From a checkpoint of a small CTC audio transcriber.
Model: log mel input, arch transformer, norm layernorm, activation quick_gelu, layers 12, width 128.
Training: soap at rate 0.0034, 8600 steps, batches of 256.
Rows from block 5 of a small CTC audio transcriber, named by matrix and row number. Rows with one number belong to one neuron. Each number is 128 + 24 x the weight over its row's rms, rounded and kept within 0 to 255. All counts start at 0. Numbers have three digits each.
After each neuron's rows are labels from the 100 clips, of 14848, where the neuron reaches its highest value: "lies over" is the class under the peak. Only what is clearly more common there than usual is listed. The data: single English nouns, adjectives and verbs, spoken by a formant synthesiser in many voices.
# fc1: MLP up (model.blocks.5.mlp.fc1.weight, 512x128), inputs 0-127
# fc2: MLP down (model.blocks.5.mlp.fc2.weight, 128x512, transposed), outputs 0-127

fc1.167:111105164121091132121140104142118119103059078144105159114127145125144124142145112153132114129188129114082092125132130114124139107130125112157116158127110142132098145114147166117122090127135105148157087118160133148117161110144102136119161122127075122097127130094088123160132076133183081154158120140088124148109130141125109129148122133094166109129112126110142139135124137063185150129136
fc2.167:110101174132163126144144136098104105117090153107148120099104081113138101127135161086108134147108168095162160111113129088135141135147112158128183164157101115144085143100111136146122137179139159094115155136141084147129158136164109141106116115118129119089111134133101138100107121133132087133110172086112122103112136126151151123122132136152084141103136162127177153183108137128124121129102
lies over: /f/

fc1.219:116195132139145099146132124157125122164123173107118149097128115085142136101104162116090097126133080135147120116097107148107141150139153141153105154137121130145156135086158104148167111145169084087117114121156127141112129109113164117112153125149103143118141187128138115083119162115152120116093131155135179115130093157123111162078124118143141147114117091103115158144098118097136090125109
fc2.219:119149150115111143147092097131075147115092143143131105095139093142112115116136151111164156113103113112151151135138100151146115113129165118144111154113108117141132110061136106106147108182132131078130103080174102132091091091154161142114075089162119146131137191137103126115147163121096118150087112140139135122143139103120139154119109135143163132122127143109098115140125105139176145125115
lies over: /b/; /ɔɪ/

fc1.280:090155121132131133148107128123101112144142170126129142153111121166122173084161104125119090160167099138115134156125102140114129165129128152132143136102153136114128160164147145153168103170123122093095151126112130173162133143094105100145140145159137139124161165122120124121130094141109113147096149119145164127082144141174145140111108107169191126091154176120138151151146116114123113155079
fc2.280:116115157111183102098186135129139125154162166116093080166121108156139125150105176131129180109155148109135134093153130126101164110123109131165142144151144148134126154114107134121129105128154146121115115117154105138131145110105151128105158189125178099168129114108122149145138150107112191150138109147158068097142132106161116145148116135119112108123089125111100135153139116132097131112144
lies over: /p/; /k/

fc1.467:157149092108093061118094134142109124111119074103144146137144129165170106150093097124085144148111122171119127110107100126122106105126125104164114140165129112093114148120119158090134143129125125166105190157137150084153138136133149135122149138132107102122144149157172151124107099097134120129125120154151111129141138163154141132093155170100094157119104128145140120139157094107071108130117
fc2.467:105159106163145155119150125103137128132140143131107107114082153137108136074119131086128140148128092107157120125098103108077076135161110157127111121106141131138091157151120149148113131162148140126097146211101144126137140113101133124104128153117111109133109116148125073138146107090148112100159076086108109143132127133135157099101097165145121151172104123095122101161151140124124128106109
lies over: /t/

fc1.314:126148147092117099090152123114118086106132086128173146108124153115118131136146143157151137128101095107142178159099142142193137140106128113113133134154134161086132133149135109095159159096131162139123138174122079083109110130152118124139121105137099157112132125099167068101139083117170110110153119134125137160103118154081083110134130130100128161116118124162138135105140115169115123141133
fc2.314:158104140155137135123114123149095133132121131117116142121089135138151133115141119141180140181126156130118127094189090121139136133086159132170185119132108101155130109149138153138113107099163118123102111047118107116134166153135128115175124150131156119132141126114135128081108140103125113146106105153121143135180124114136112129153127174126132115138154156108139137148047161153143130128095
lies over: /b/

fc1.91:109142131120105127118144128140127075131148120118125098125125119135117123155166118145154106086125133144101166078112170138109100117105100136179132121119167075129106124125116148085159064120107100105131106153146144089140124136079056089120131128147141142173113112104136131089108110127139151163156112099130165142144160154106129138119084110117094121082124143148119164130109135112115134113124
fc2.91:121113117125180123195097170112105110124105081157183125125124147132090139144143167117113116157187152165143118151127144127093118130131161163145105157106093126120095144143176114158165133106117164131160115111114138128109098152081140114080138109143095114101112122133150147136128116114140153137149155123158133105149118126086121113109062117147111132093116134134132108111144136137141141115160
lies over: /t/

fc1.40:179150128104130140153137122111095110118144160124138158102174105153149127119184091125115144091092111139070131108158161150147127103116141131137092126076141134128129134083098144114121109133131163104150152154129119114176137124155128149116158114117114177162118122115142106114114149127127116120174122145171106156131157173126073147127091158101121125081105133151115164115123091129116139113094
fc2.40:103186155099174088127157133169115160124081104120124125151113136121118111169130161119127067139141142140100140093115141112073118099161128131142123152100162127112114141135176112109153122094104122115153140122111107154104117130157114144129080165143137137133170108100144126166134130124124125169178105102128174152169165119122117123140114115123094130150099092148121114143104146106108116150157
lies over: /t/

fc1.389:105118158119144124139100095145136081118141144102110124136069135139154094142165156135127120095164137155148091084123110095084120146109095107124085107147139106164113110119101136116137127104086135093114106118098088089175175147083089103158105165100139129141130131106141130140108150119118097132085136104136151115122116145136131150101097145150114117103135112131078126101145122102126162103100
fc2.389:163156099136149106114147143138129132120131100064187110123149117142136116101154131187133105129146134117123153110100121071107125148093138121174179090120103144125111140129098088168147117153155130100167121130136140131159097160116113135163169143104148123104153096080164133122126131144148113134145138107156134125154143129084081105143107111166139127109098147140136168153131116102107108117123
lies over: /p/

fc1.156:093089144089141136115119177122120127140115156096129150116149106124145141166155109163142180152151121147123139140119139120120069138102123092159076173121132116160131118105132140100135122115134126115127113149176075123085146142128128155142145180122095159113139166136146103165132103134126129118115081120119125144146145143136075143126066157142163134113133133107169125144156141095106157145147
fc2.156:127113131106158116170184159122109121137123129118144105142137114073096131128128090102128142182125173114107121138131142104150161116155093080122127108117123137128094123108147131102146146155133104137114173122129133147178136145130118122098100153135109155147134110130115134178132148137121108152179165154151095108102072139116157096090163120129119136125085142175109100103123161143156081123117
lies over: /f/

fc1.188:118146138157147126101132113123150116151121129142121146128088089139163101130103132111115109102108118120122087143145134140097132070162133168095140120104110154124082118078166123142128142140135099170143151170136124161153107128104148117098118112135093114149120145102133148109108117106142124134130134122107173104117137134108198162091081200132124109115117131110167130125175098158097104149144
fc2.188:136137112108144135139139100115137154138134121124115119118160160143170138112137148087118106126141129186144152147139153129175129122163169122163168150137153120126143137152082109124165149064144119105149116110166107122101098091157129156190138082124131119126100140137160112078108104134108117152182156104128087151133125173100128133136133173129125101112134136136108104147108119110102111086136
lies over: /ɔ/

fc1.305:115151130156090076162145116130111136154179172103075122096123175123109163145144143100143100148122098097109099151126105151101130132149184110122092111118131175111126128166121095110132095159144139098102101114095120130140130123161107101105145136135100118123110116112094122086148112106123115129126065127175131130112102158131151162118114128138122171109129106134100135134166089105123129137140
fc2.305:110131120101130120120116108115114141123126140106136089088127136121125097157123119079150129136141144110120095147114095134090110138120139109151114111142157134141115118146115164120101115101120137055109074118112160120122137128117087121142087065133143173124132128061124160157161133139137149136051124134147134136104158103143127128096154111153122125120152129135137131179163147126139068119173
lies over: /j/

fc1.411:141122104132086124108105119133160123120153159112139096161118142142130187123109122163098076100152110108160143161115164123109095127132095137091144118144102162120142152116175136129143101142151116119095114126162127128103139118167111114131146123159099137128113131136149099107117063149130131127132126042111125129150123114103100156155148158120111099094126078082127110112092114155094128109132
fc2.411:139102105130133174112139132144099099119154112114123103146142145092112149129113147107126123095129166141132120121099147089122136123121155137103143128164115146117155142114108144113164163131111082129145106112164170055071117130132087125135155077174126110152104143114144137140167136129150081148150141143112135102119132126125115179151120132117148103118101150072121169149136126086169089107147
lies over: /ɔ/; /h/

fc1.341:101157125160130124136134138133106127125100121146154103136158127142173130132142170142165129113113152111125103141125133098139122157145129140130107109130181079136135098118121159134151117115181102102157107115129116105190117159110113116086172089166078098143129133145118174126147093089131159137136091114117111138116166145119136155126109121082122137089181170134119143090159120163134112127158
fc2.341:112148102099144080163173135126102104129165140110092130131116133096127159154099137132103112143144139147141125141176148163123136121150159125127140131125116139142094124137118072152128142127096129156124110164133129099149123130110123150115128104152099119115103125108152178123108126124103165122124139104124134133171181179123131071142097105131129184138135105164162116101111110137095152077193
lies over: /t/

fc1.488:086131102114122130091089135110160108147146075148150149124136159143137083132145117105130152146106093118129127116143213154115097096115115110125129158106148141132152144127106139161118137131127109143176103156138125132167108138166175101087121106123127145109104138113144087149146115131143141127169135124142151154147140167165117124142115159153118127138091112134203099114155108149102143097140
fc2.488:136121110095122146173171146167108121151107104102118094125141144118126149132105125135192112126113096092136115189176109169123138104129157141129131153106130130095122141157111120108129148072112144094132138127104080120133114138143137125098144138144114125154145107141118104143137146137090152113123133114143130138133146148153078127110102157076079164167068083118115129117109124127104133125177
lies over: /t/

fc1.245:128147092058171139094113108106155139122160133144099159095104145080125129106117098178160156143135104171162135169108144158105133102147136155144157178187133136113102133097152143125132128113136128077097112131133120105097127103083116128120140159116154123139138174120118164146145114097100115135126121178129162123116105143093138126133133145130089132098130163127142125142099141117117100134129
fc2.245:148142098110134122171106122117137167164141133087126158114137184144196097130136146151153147169129099124129179093119149133187136146119123087129121146128120108149118159121122157076099119127113131159107137124146137138124123127115118090104119088147105167151158145146156151118131126158136136167153111150155109126117194137138148080171108153170140101129160131131136132119118126135161151138126
lies over: /b/

fc1.51:121180096145144153128146095154103076125144077074088128138072121133144138158145145150122147135156131100113137143108158133139154142070126162157121127165111114144147101130158132145127153116103164158120104129097126122142106162117110143147130112134125104118164176096122163144132132118141149127127096109120134137084151112113090159120103142132140103122107157135082148139157102133149193156136
fc2.51:156141106122130077142118111109095111127132125098123121171148123131152138099106123128127116136190159129148154099101116057137104117126117150126138167142128101128166101099096098161135142106130154132083120146155113115131094140143078115093123130114171117148121125138136117133174136092081135127140142145127157097121118137118116168105176112134088147133133142104110121162127163116140179189115
lies over: /p/

fc1.86:151153114068100110129116126104117110158179177158162122147107138151114114133120082118084093107101114135143097125115140133144143124172154123150114127129131138113134138106147115070099081105158130093089167140133076133074133135105128117102105143068107133144122185148131141121136145114126111102114155160149179125122128120129150112106120123142089103112131142131101116161151144109124101129128
fc2.86:130156075095098106161106109115129118135129157098086158120118127124149154147107100156116118136137129116147120117159113171109127106133093134148112141071109098126067134094093187102139139134127142116096127106149123105097145148154125115154112112115108120164129165132192137129170133124108146120128127147122134125126119138164132106129166109161135125151117167141101111153173100185122146152082
lies over: /b/

fc1.438:124107111115112156119114139166147142081138117123111156119107167179120142141151105156133124141109106074128104119155097113162145100112096142101138109158131119133139106129140157083144110118112116130133159107093157168125137137105127100158131125100118141162074118075146085151127125111113093171072128163144151126139137146125134113134114157094100119168081133111149101159126128077117089141144
fc2.438:155180085119159100107104148141160123135127148078153076138127102122179128151110108128107132139147162152164142083125140167166153150113159130107092117106150150101111155163134117129155182125116150112142122149123159113089151110068117148145167155111123119099135139152113167084118078161140132117137117142120116147131139117160109108123131123136151118102141130111167123159111154091121129139136
lies over: /p/; /ɹ/

fc1.70:095150091083134128108111049165160140117110121123134107065139128123124141137138093100102131120139130114118074122125113139125133134086160133105122143162104126125181097138164151090138102148137112149114107141157139081142124130130113129081135151139163142126149141158128126138123124099132174139144158145093142122141157122153084092110098131121158106114145118122134144102132081102133134142193
fc2.70:176094153091120100143066116135158123158099111137137132168105130150161123159106089121147113127106118076139130106120112097130087106089088165082156101125171161127159118117141130137115108121130123138114137105076147127121160128113125126169115085117119095107120121108140117108115117137132157148115102118134121141171119157172117145125141156112121136163153059124139124102128083146156121111147
lies over: /t/

fc1.211:178135168136135093106157099096125142136093110075091133156118131155118113127162108129135114106106171129093141104151109174145074089110139121120121123115093154126153089089149139127108069129128146135129121117118172111150131109103114117132143115149138085135137120107154151130120117121128106145099100124121123104124166151147119133100179142152134119080136106060117133132140100108155094134166
fc2.211:152087145134104106136142159179134133132122156097134117151118136181136132129119161161127139134119158146173093132152113129150161123093120174124126101162122077153133079084136103112146127123121158150134158147072126107142090118123153137101143107140121108136130158113136100178138128106123144097093144073124106124163124118129100116118109151162124144106135099092123110114129083183128170126123
lies over: /p/; /ɝ/

fc1.11:147145152108119143138101133142100128129125110109156122084119144155149123115155136137124152125132070094130094114140120141130116086125158092159114084088135142111114135121084101118138147157107099155120120176140115090142135138135130102090101140152101083119107139143143156123126123165160175082124156155080148110104149164111140170091104172065114110117149106133133126118141148090126147127102
fc2.11:067126117136114125141137109154148105150116153146114129120112115140090172083123134070106087144120151117127093131104094172126127180100125121106096150140139126147102123119150110149115124149154156136147083125155071155134082126146131156153126122135108137168151100122113097136116118168093104141102107122186113100146110135119162106105095094136138096105139135138156103094137098150095134130103
lies over: /t/; /p/

fc1.181:158176126117098100116117119115112115165145117077130160101141087126142109113171153083148115156121114087119133096138128170172112140129119130137124072142171119116151102134162118149128131055128144110116124134161152143109118101151129121092097122149139129131132157147165108150145133138094130156145159142180161072149153114123099123101155150095141116123111104110150147109144125138103172140127
fc2.181:132110116091115095106141158143119117091121144164085128121125127083118123147129138167124104131120087093080152133102114179136148095152144199142114118170150151104094104139148153158116135143152180106128120105103096113126143143141096115150156111139123144116091157165139119137100132144145165115108127140125140155125119117156075146134136078121140133101158094137150150101114112112114161153088
lies over: /f/; /n/